Rows from block 3, named by matrix and row number. Rows with one number belong to one neuron. Each number is 200 + 40 x the weight over its row's rms, rounded and kept within 0 to 999. All counts start at 0. After the name is the row's rms in percent of the matrix's.
# fc1: MLP up (model.blocks.3.mlp.fc1.weight, 768x192), inputs 96-143
# fc2: MLP down (model.blocks.3.mlp.fc2.weight, 192x768, transposed), outputs 96-143
fc1.127,081,262,213,177,196,149,170,188,168,134,215,172,116,191,233,242,145,205,206,241,155,202,148,178,221,218,211,262,146,174,230,206,223,141,206,212,222,201,182,209,175,195,260,135,189,200,180,186,175
fc1.128,075,224,153,180,255,218,247,158,254,226,236,224,217,150,204,262,220,197,169,224,235,170,303,158,206,208,201,226,258,237,219,174,175,204,183,215,214,205,151,244,147,198,187,167,216,190,146,102,194
fc1.129,076,171,171,192,162,196,244,168,181,222,198,167,180,201,227,210,176,95,187,256,187,207,198,186,203,195,261,156,247,206,149,258,209,107,221,189,239,146,119,265,312,179,229,171,243,182,253,239,260
fc1.130,080,186,209,209,248,197,271,225,204,251,176,250,173,203,167,131,229,240,204,250,149,222,182,215,248,126,187,195,204,228,245,234,244,244,227,192,254,179,223,259,119,236,230,190,251,176,198,275,295
fc1.131,098,93,299,254,209,222,270,172,167,190,248,230,163,147,170,172,250,176,183,228,130,213,259,168,234,140,259,168,224,175,197,174,158,145,197,187,220,210,109,243,226,171,257,164,286,189,253,241,186
fc1.132,119,205,178,179,148,187,241,221,238,191,173,199,253,240,240,230,207,192,211,232,212,180,176,214,179,161,242,198,238,169,142,219,223,202,201,169,178,131,256,181,149,182,220,176,203,262,196,156,198
fc1.133,070,166,232,201,230,188,163,232,117,216,214,224,189,224,247,229,154,115,122,159,260,197,178,154,235,232,213,193,206,242,162,187,191,166,244,236,298,135,164,250,247,244,195,138,211,232,244,210,204
fc1.134,081,112,281,247,246,243,243,166,186,116,238,206,145,172,181,165,248,249,157,197,180,218,222,196,248,207,243,170,233,204,258,189,182,150,171,176,135,265,133,220,189,202,216,142,170,228,230,196,260
fc1.135,085,155,184,213,244,208,220,183,174,201,234,198,146,205,246,229,255,254,131,174,189,256,232,239,254,196,197,259,226,205,221,184,226,158,205,247,281,143,188,230,172,218,134,246,228,181,133,137,197
fc1.136,144,186,134,252,208,234,228,157,136,155,201,148,224,133,144,171,179,206,149,252,201,192,236,155,216,200,172,235,227,178,198,239,188,153,158,254,183,264,173,248,217,203,165,220,202,206,254,210,222
fc1.137,073,217,184,137,267,206,158,201,212,252,220,167,207,187,247,198,233,242,209,136,204,206,202,175,210,134,150,178,276,168,295,197,169,192,239,163,164,180,167,146,230,260,266,253,154,187,225,147,253
fc1.138,123,209,141,152,237,170,171,195,242,231,225,213,243,67,241,108,179,245,189,206,236,219,267,162,235,202,113,261,255,223,153,246,157,169,172,266,154,216,209,150,210,133,177,161,197,205,157,212,182
fc1.139,091,224,214,283,170,125,278,244,186,247,153,217,222,161,187,126,189,218,201,224,161,156,212,183,194,135,248,236,221,178,153,215,168,174,179,298,205,250,134,297,279,229,161,104,263,206,253,223,152
fc1.140,076,188,125,240,202,135,207,225,220,147,232,249,194,144,172,210,259,256,228,177,251,220,192,153,181,203,135,213,183,163,120,189,232,206,255,210,178,150,159,237,238,257,206,151,213,168,139,216,196
fc1.141,133,175,216,152,159,212,180,225,217,177,213,219,177,173,152,201,150,237,152,271,241,154,239,286,205,191,204,285,175,202,221,214,165,189,205,230,174,170,230,182,118,154,232,249,195,247,204,252,156
fc1.142,148,187,220,214,234,181,170,180,142,163,202,201,158,227,112,218,151,215,191,190,210,122,214,170,236,233,140,191,233,223,172,210,197,229,169,247,165,147,175,189,299,193,177,189,220,191,269,147,137
fc1.143,141,215,166,178,289,205,218,219,196,160,207,182,157,193,113,200,230,218,203,224,134,182,165,186,181,242,219,156,223,210,143,246,147,183,187,222,175,247,95,166,170,188,213,120,237,210,204,135,191
fc1.144,081,258,193,262,150,195,186,181,171,188,167,216,220,132,175,205,154,231,185,197,236,229,180,185,166,160,190,197,198,146,142,151,171,156,193,243,225,181,259,244,245,224,118,183,212,187,270,211,210
fc1.145,077,194,198,229,178,208,182,153,207,189,211,174,208,145,221,207,204,241,165,290,245,176,182,237,170,243,120,208,236,223,118,160,222,148,161,241,193,218,223,186,176,200,139,299,195,181,303,188,201
fc1.146,128,219,261,121,337,200,215,168,209,206,207,174,224,190,129,202,185,184,220,213,260,195,219,201,231,223,204,218,197,153,196,219,171,156,179,204,184,187,201,115,162,135,225,292,211,163,233,69,188
fc1.147,116,200,185,193,181,234,134,139,117,181,234,203,243,173,147,206,154,178,215,234,162,242,150,224,247,184,186,271,212,196,137,157,199,203,228,158,228,172,257,155,224,193,227,290,204,183,215,247,155
fc1.148,082,248,191,156,227,150,246,190,224,215,250,212,142,228,149,150,239,217,171,162,187,193,255,255,201,241,270,276,236,262,242,213,221,174,284,190,273,140,263,194,167,163,139,240,189,190,165,160,218
fc1.149,080,145,222,181,159,187,275,249,113,230,179,232,225,214,169,201,255,140,243,239,235,154,285,204,173,216,130,242,214,241,195,237,264,163,218,188,158,163,139,155,159,167,165,164,226,190,173,239,236
fc1.150,121,140,179,219,225,115,233,163,267,233,237,234,217,99,218,214,200,161,152,144,233,147,229,144,193,226,243,181,255,150,177,177,219,116,270,142,184,185,178,197,189,149,249,159,195,169,227,176,182
fc1.151,076,234,104,236,157,195,262,215,153,242,173,196,143,194,243,220,176,176,218,201,256,198,268,232,169,173,183,238,247,166,282,181,239,85,222,245,172,212,246,240,195,206,145,222,161,243,223,216,255
fc1.152,064,213,265,182,274,253,176,215,205,250,168,280,223,157,104,198,266,240,177,164,187,194,211,224,235,179,193,241,250,193,162,187,221,132,262,240,186,243,121,182,119,230,167,212,253,250,176,262,233
fc1.153,107,241,182,131,196,178,220,166,158,220,183,186,196,193,321,176,231,159,131,201,177,198,199,121,178,192,234,241,270,234,257,229,241,108,218,236,198,175,190,105,244,222,153,252,153,214,119,134,153
fc1.154,079,204,161,164,263,226,211,203,175,220,225,200,279,242,156,162,283,242,220,254,234,192,237,141,168,157,122,138,184,179,143,197,173,151,190,165,130,171,194,205,195,232,240,146,223,249,147,144,209
fc1.155,159,187,243,127,179,202,230,154,159,198,216,169,121,212,166,158,190,222,251,204,213,175,249,186,177,182,203,217,209,243,242,230,128,206,184,257,269,158,191,183,181,134,145,141,209,230,264,122,226
fc1.156,078,253,208,196,228,151,237,159,107,112,188,235,226,208,132,179,177,151,166,249,188,251,191,224,232,195,187,232,160,166,156,199,247,134,194,222,224,159,275,124,224,177,210,176,197,230,278,211,167
fc1.157,105,240,234,201,217,165,188,224,114,246,189,218,162,212,229,209,221,250,210,117,228,218,214,197,187,141,199,301,222,207,187,259,182,187,217,260,206,230,218,241,274,310,191,192,237,142,178,209,211
fc1.158,138,186,300,200,198,203,155,157,114,217,187,229,132,179,176,185,303,145,171,101,177,189,222,169,187,215,229,238,229,268,263,202,169,246,237,189,273,230,244,173,208,117,178,144,185,177,283,222,208
fc1.159,109,233,203,157,201,206,258,182,155,171,215,224,251,169,254,205,206,225,152,192,224,176,245,220,192,190,185,208,247,212,204,207,210,213,243,201,75,213,237,265,174,252,115,168,120,244,174,192,228
fc2.127,054,155,208,222,145,209,224,166,121,161,269,184,228,175,163,201,177,240,244,265,158,237,189,245,227,219,209,219,168,261,204,172,247,162,166,195,195,194,264,198,290,256,136,199,281,211,206,189,160
fc2.128,048,260,196,165,117,209,225,207,207,262,203,215,213,170,141,245,221,262,196,214,213,159,188,206,149,147,190,173,136,147,170,181,242,202,189,167,287,274,210,241,280,165,212,166,168,144,224,241,197
fc2.129,061,222,144,170,273,275,237,240,253,186,145,164,243,156,171,146,266,181,128,254,214,236,88,173,225,241,230,154,138,255,179,185,231,166,188,186,240,200,216,231,167,177,158,203,241,212,194,241,165
fc2.130,054,227,206,247,175,184,254,196,256,222,206,186,161,214,159,162,140,179,203,218,211,186,200,219,156,212,271,220,185,228,155,157,155,122,211,296,129,227,151,212,131,176,216,225,230,254,209,156,183
fc2.131,096,220,217,148,169,221,228,224,164,252,245,213,137,250,241,123,154,198,183,206,217,203,216,207,153,187,163,131,205,208,251,188,151,203,124,121,206,226,112,218,244,172,210,191,157,242,175,214,265
fc2.132,146,246,231,139,149,177,240,169,168,279,223,187,228,195,211,208,174,202,215,195,185,216,187,228,159,155,222,217,198,156,176,149,195,170,174,175,219,270,162,165,227,209,173,172,184,222,190,114,191
fc2.133,038,180,250,204,191,203,222,156,118,152,141,233,141,218,177,118,273,199,212,210,152,238,175,219,175,189,257,149,151,216,228,134,187,146,240,162,196,193,232,143,178,155,202,211,173,215,147,193,169
fc2.134,057,227,220,131,153,195,205,191,238,168,219,171,213,199,238,150,201,211,174,160,180,121,212,172,160,208,164,140,175,219,227,147,190,230,169,152,249,249,192,184,280,196,175,109,131,167,211,268,180
fc2.135,060,239,170,112,190,252,252,259,228,219,274,160,255,215,185,157,248,196,155,226,246,264,110,173,151,132,186,161,188,188,163,257,176,201,257,131,168,204,194,222,148,213,234,205,143,251,164,213,259
fc2.136,197,183,217,200,208,221,147,226,247,126,268,254,166,186,176,261,204,160,152,190,191,268,126,240,197,89,240,209,173,217,199,226,170,222,157,217,193,162,253,185,169,270,155,175,207,211,192,184,228
fc2.137,053,204,206,137,146,193,243,191,199,171,232,148,182,223,169,107,212,271,194,148,230,163,225,214,162,147,218,178,175,191,142,149,194,139,158,179,169,260,142,207,230,195,192,179,162,189,231,265,238
fc2.138,126,173,162,202,218,231,169,212,146,192,212,216,232,202,181,230,238,207,246,240,205,239,192,237,173,189,222,131,171,219,197,167,154,180,182,177,170,236,127,193,158,181,160,192,182,188,220,190,201
fc2.139,066,174,216,181,223,304,206,190,263,209,213,215,160,136,217,166,228,163,169,151,191,189,183,159,176,185,254,153,224,201,149,239,202,177,240,224,222,233,240,223,137,253,307,177,173,138,172,220,248
fc2.140,049,254,125,126,223,165,159,186,161,221,279,151,220,158,220,260,248,270,296,237,187,184,154,178,232,143,201,235,181,191,142,220,244,187,166,204,140,234,159,217,176,215,221,217,217,167,157,247,204
fc2.141,147,205,148,259,209,216,197,176,179,198,224,178,151,176,256,74,212,200,263,193,233,177,244,217,193,206,180,112,221,157,259,189,264,202,204,241,125,216,132,243,237,168,249,182,155,135,179,224,188
fc2.142,172,247,181,170,187,102,235,209,238,186,206,198,225,174,190,203,228,228,151,205,223,252,269,197,198,141,202,178,196,147,146,170,207,177,254,176,193,263,120,186,148,177,211,155,196,215,212,108,223
fc2.143,161,227,210,163,167,101,246,212,184,237,153,267,204,201,183,227,194,211,159,205,200,194,263,240,231,205,254,209,226,175,182,219,182,215,190,169,185,256,175,155,258,148,174,140,183,177,178,145,195
fc2.144,053,153,196,199,264,293,257,207,161,205,125,128,220,168,233,163,204,178,148,186,158,234,214,175,167,166,239,151,255,181,88,237,233,164,217,226,254,236,142,195,253,248,211,176,224,172,226,230,197
fc2.145,051,196,176,156,191,225,263,220,230,194,221,155,217,235,199,123,233,216,164,151,163,154,214,179,249,224,242,122,274,247,142,227,228,210,209,210,94,224,193,238,203,178,246,221,124,219,186,204,142
fc2.146,121,191,181,225,170,209,172,207,198,184,212,216,234,154,189,167,199,162,238,188,140,210,282,201,172,157,243,237,222,203,180,155,235,171,240,237,156,284,173,166,188,152,221,185,174,224,212,141,145
fc2.147,128,221,192,188,187,120,195,223,122,191,197,159,179,248,246,181,184,218,264,296,250,235,162,248,160,174,188,216,164,158,268,150,209,195,177,212,150,206,222,238,253,202,190,188,249,124,161,229,248
fc2.148,054,221,144,210,210,163,272,261,250,191,265,183,273,199,178,249,157,176,183,191,220,187,264,191,152,198,177,240,218,228,73,234,166,203,226,188,110,266,235,209,224,268,217,202,177,158,246,194,259
fc2.149,054,123,258,147,227,228,193,249,233,156,159,217,188,211,161,190,245,267,169,232,218,168,185,166,284,229,194,199,183,242,116,225,150,160,241,138,167,165,215,222,191,188,87,175,154,232,137,191,221
fc2.150,140,211,211,207,200,167,169,273,184,249,158,252,160,143,239,182,217,266,203,259,211,143,162,160,192,242,246,195,185,208,292,187,143,240,231,206,266,271,178,223,231,189,182,249,208,131,201,236,215
fc2.151,059,194,145,250,220,256,255,242,241,224,113,176,163,127,231,129,187,267,268,199,192,170,226,206,187,160,169,195,233,213,151,246,182,151,146,217,279,188,187,236,189,154,121,157,319,222,243,219,211
fc2.152,039,197,241,215,183,250,264,188,260,131,192,246,215,139,195,201,202,239,188,245,202,147,279,227,198,153,204,257,239,218,141,157,218,163,220,238,259,222,266,182,233,232,239,203,246,242,126,144,255
fc2.153,094,262,258,98,203,148,186,204,222,190,221,213,179,185,208,308,167,199,174,146,132,225,182,188,213,169,246,269,222,223,98,196,191,149,162,137,240,262,173,112,186,155,169,96,168,261,215,163,184
fc2.154,062,148,199,264,295,141,206,212,210,202,225,204,167,183,172,196,243,180,189,126,178,229,202,172,264,207,211,169,146,209,217,185,196,164,182,173,95,170,227,208,197,197,152,255,163,184,199,243,180
fc2.155,221,244,209,151,168,118,224,218,195,220,262,191,230,178,196,202,196,191,205,191,171,201,272,208,153,131,157,246,223,135,150,145,213,164,181,229,154,255,121,183,218,199,240,172,152,212,196,151,193
fc2.156,053,215,258,118,219,210,245,233,206,161,232,192,244,227,179,141,219,154,294,254,184,239,211,209,169,172,161,166,246,156,173,214,253,197,190,184,179,211,116,232,254,224,271,217,194,257,168,194,220
fc2.157,106,153,195,260,263,202,264,274,189,266,217,206,200,145,179,132,237,258,126,299,238,246,221,168,150,158,232,175,169,217,155,228,275,214,129,232,274,194,232,256,210,194,225,255,239,149,171,242,233
fc2.158,180,176,250,179,214,245,109,143,211,102,211,182,195,230,186,228,249,117,212,120,177,195,159,176,290,203,186,195,223,165,165,167,194,160,195,218,201,177,208,119,173,153,188,163,197,282,204,147,203
fc2.159,099,195,156,160,187,171,242,183,233,206,169,162,200,137,187,156,225,181,271,176,146,182,131,176,169,210,178,203,220,177,146,203,153,160,215,166,271,212,147,182,258,158,283,175,209,227,232,154,174